From a checkpoint of a small self-supervised image encoder.
Model: 3.57M parameters, 48-pixel images, arch vgg, activation hardswish, widths [64, 96, 144].
Training: normuon at rate 0.025, 8400 steps, batches of 256.
Data: trained on dashed paths with two dots that lie on the same path or on different ones, 295000 training examples.
Rows from block 8 of a small self-supervised image encoder, named by matrix and row number. Each number is 128 + 32 x the weight over its row's rms, rounded and kept within 0 to 255. All counts start at 0. Numbers have three digits each.
After each channel's rows are labels from the 100 images, of 14848, where the channel reaches its highest value: "peak at" is the part of the image that holds the peak. Only what is clearly more common there than usual is listed. The data: dashed paths with two dots that lie on the same path or on different ones.
# conv: 3x3 conv (model.blocks.8.conv.weight, 96x96x3x3, each kernel summed), inputs 0-95

conv.68:120117200136161140186098159153093087160131136096167119101166092125144115138148075101145071100097118135106195070128171148165100141125199134173120107119105100139135169181166133108186147127181100103128107090119104081111133162164133147140093074134199179157157113106153140184144109107129105083
peak at: top right

conv.77:155176128118082130098188128104141161117115114108123105112103089106144135091140101177103106135130123113109148083141133156123159136101120016120095158068124121102159140177066137162071100098107166146150115093064140124119138176069156159082075126117098136116100126118165061104151078109090154181
peak at: bottom centre; bottom right

conv.92:111147148105130189150138144104160106169136128091069129120112103111102123129095163118125130123102081134109152032173168118079124144106122134080115144150098104126129101133179113076083142108133140112165058106147091138161054118146150060096091188059172145078136114083096143169138103119102116083
peak at: middle left; bottom left

conv.45:131152157073144152084123155148119115118161090070031123123098114140107083121162119090124125127145124058146151100125130160091124153141138134149203095099112150143068073148126143148129134159130145111078188136106150110187185130144107113093129076146128240153153132132125086149159093144089130117
peak at: middle left

conv.74:151078119108104131119129107128148139145143152119142072070144109129214122089113106060117114141117131160155158099145209106080046108093128109088134100141144041157112126172130133122111118105124190107144128124064073113110180136085106121166122136137063113157139114128138080136090111079087100130
peak at: bottom left; middle left

conv.85:106081101083089124131133106184117084121109142091084176123041067104177144099120123107153120163141165093149131107147089113154086160113073140136166102137081155143146116140146161079118162144130181095170113089151073142170144116120132166075123154142121065130115163137070132161120038119147136144
peak at: bottom centre; bottom left

conv.69:140123085075086151101114084138106070132126145109107133119077126155208112169175078097078143066143141097140145164165122133084099145137108130146144068112141145122134087123095148143112138148093233094125148133056089098131163117113093164144149109139095142156109113080144132078069068144115126137
peak at: bottom centre

conv.21:095115121163125137127136158103130151091131113118176136125138144122220119134085062107107121114085119124087131097117188083104120174169063157137117131083129104101137134095125142185133100113099166155151205108080149152186051129131114121111088132082155137185132146071189138098116097111117080095
peak at: middle left; top left

conv.82:078104103193105086135185083139112175177111144152114112134140182142082195120155155115162142180140157129194133156105150130122083103101172154081158137116143086157114110200141102114142142153150075119108081140198130130092221107138140118159135082135135107081134162122160170147123137100137119137
peak at: bottom right

conv.16:136111185127126134118103156118192161122112138180115003100165187140089146074139146151114097096090125207186176078099112149111139143150143131124138107170165108138117158104067066097102079073165176110111134130132105140125137145106169101138140155174126143123118148107128105123123146097105101144
peak at: bottom right

conv.60:162095117179114113086109133071152074108098092116137124116123081138125157134118172111094152141170155126131222121092100168085137132107166106130106118152152095132120139131079067132117196179106170101140094137139151132094090107236105138159113131119133133167143117055100114095110115165188109160
peak at: top centre

conv.35:111103109066125171164123086115092091128095143114114090075123095149192145189133166129159155084136116175103157099128157118088138155208075103120089141150141156098139120151088118081130207124098181166147105133098117089100109141197103124141096118099129094136149071085108121104158084097078109123
peak at: bottom centre

conv.17:160117129148090162116141206150140172139106108123116124147109149132149105151128148126144175095196123120119142148174103160106091190163133198154089159124150122152108077159102118123115117164082167144165157088155159100132135102099110168077193131180185148145133120096197138080131110122214173152
peak at: top centre

conv.6:140148074086145142120185100117173064199097135150111115092114145116126137104167147097109133113130123158112078080133143163124084121124104100127151120110181048140168135088143129118109099147103076118134115118112109141095032129099102168135132099086099105197166118090156081061136097085135162089
peak at: middle right

conv.22:140107122176177159134130110061170152185083136113141140091133135083149077138132069111126115130102157146062161122070174141163139106123096132114082077115129188146106144092098071145105153139061209130165113164122146141142127142074101116076101103141087137151153115062128074096128141122143160126
peak at: top right

conv.47:074050074159073191097093122130076169084201134094138176110126148129150131071112099100134092110100132138151151100116168163109100136140071095108095099124149066107143123154104153117096132151082106102152137132114139117113093094152111145114094111145111078220140121135112115148054100142114090116
peak at: middle right

conv.70:144100139124139142077049173135073120125132127163059163151077118095190098123091166132163107153157148086110126126103107085145161165163171150085171132099080183101157148122132115102103121070060089166174117056118114102183142122117104135091104124118128160112120163132139125101146187168119117158
peak at: bottom left

conv.52:163094144084097154130123107154093121073094148073127113142139114092161114180122102107128106138137148147120123162160108112124137132164118095138090207068119158118223099155116131164114076162081083152206083181084196118107152126158103143081101102176123164109098120158136099124101141111125175147
peak at: centre; bottom centre

conv.0:124127112078083119125089089147149162105095190165172095064129045138148166145154186140165181124079160198154085162110103159114156089156119139111127145127140123128140145093106100129125112120119220109102123100110092135116147091113104107117110058160148057132170156142129119131070123131140109173
peak at: bottom left

conv.72:110126095135066163091085102138132109114151170114108167117080128110173128100124156097083111119112094114118083079140137126102111096125075098098097102119152114181103134079101138140068123069086129092123138156042123135123120102114038121112146072073074100106096121081127061072119109128099138129
peak at: bottom left

conv.73:167099138105183091118130105111115136129112141106120012115152165136056136131112151146183115111126062164125200148143158125089100080136194129092120147126132061146105156206092120126108121102111154147153108144099138078127154122108099103149099119147090208165168154123156092126131127116133139166
peak at: top left; middle left

conv.41:098129091156100056111137122174130176109088094149117110120176105138184123124098075141145117124095144112129113091110144123103151119093131101217147133160152117098163162107104114116116063116141140142130134139081133094047090112084060100137143140124223146094065115128120184157172136155087132101
peak at: centre

conv.7:163129119122092107097110112096150145074100107149103038166140141156118141168078096129159143167156135137156185125127222141073140081115143142152068116144158084172106138144084156129087096147077181105181169107085100093131155126129097096106106089136144191095118091134150102128123111094131119176
peak at: top left; middle left

conv.42:183081146144150076093074155080101084163140138142123089126160149079143090113127098103144090170153200119126150176106063100166118109144167154091110137159096108184178162105138135100089105131093164139130132142112104137085169101116172171088104120162082117082094149086067107137152141169083105116
peak at: bottom right; middle right

conv.1:084125100220128046124191141142120165156121104141125137135064171130137105088146123056112148132139121146131146085154132169125125153126102101138136065131117133101072130116129102079169146092154157099117168121163085138120154092137131171135118210129115085104126082157114123108087087169099047120
peak at: middle right; top right

conv.58:181168081141078203110082126127141152137120111093119070052099132091146075120141088085057109122141146117091132100109153143067089108125097131144138084117127074138111117068142135107118097111106151133107148112080102124154160093110052135109139045134128145147137123111144087106065140104080144117
peak at: middle left

conv.83:102130123106138162130133126192113139036121126132146109146146157177182093127132137087082120115125165153169114113132214132078087154097147168068106098143168048141086128171093135155140163144073130126151102136102116142120117112148085137131099082152120169166189141151162104096052148129099146104
peak at: middle left

conv.88:143085127081159133133110146120158119164081126153092101140159150130128136115109053090091077194117144127157154143129173167089117103076082150117125143200098111130140134095072135155073098044131174173126103128088111142105132111069126106150128169069108112165159108092158109111175138139119165191
peak at: middle right

conv.28:170168110137154178123106115081139046116182105112138187116115072157146177148147118150118161149128112159164135157105143114144090071111141107147092177159115157136140161056141066123113135104120109118083075108177143150098085126139164116185160111147123061195169137075135106109122120087125170112
peak at: middle left

conv.2:145108120122087119111152153181131116148097087097112108067149108102131042169094137133106104135121109089084094121138188099087112102141134114194076165126095145107123086143145142140067110142027165128153068111118069128081122119111059105070143091122170112154097128166097138160129123129126118114
peak at: centre

conv.90:153148109132154240166050101125148106067142161114143109111108116163131132142144114072130094104125131146110123153116122132085093077093116133121160135123135155120133162131096067134145086145133121153147121132121152127068054171144112140145120085120116098241195142100145138106118148096159106185
peak at: middle left

conv.3:096154116107082088100157144194159091093163113125112083084146117114155126095185120135088135119100163088150148077088214138115128112112147101147153079165103115165101104143119055164136102112112175089156099152129128179046160110116120136134153072125151182108118172169164118104110144164150166155
peak at: top left; middle left

conv.80:107084127140103175212106120088150160112152161038135156140132156130191150084070136113128120132138128103127170141071172122023114149120110101090090120159113180103123095142080115141146123089166148104154126116148120144117131157120123102091128125118058097136144118097094151115115065143109199151
peak at: bottom left

conv.48:218122114209118161087140179119124116103165078102151180139127100068109120150111081139161108148116143117142141154132151110138124175103097053071142156129140127127135116124151105123166085105098119113146114148125109164130134038107139113103048121077105144123200131091125199140146120141156162132
peak at: middle left

conv.29:098080070142134145114167085154144105111102152185161153113059074162144126065115101109106112072134135093149131117131136152146113137122128112132103119104159116082127119121104158098117103071118119155115166084097165128083090181138118139138083133158139082139062111157148034045081142111101083157
peak at: bottom right; middle right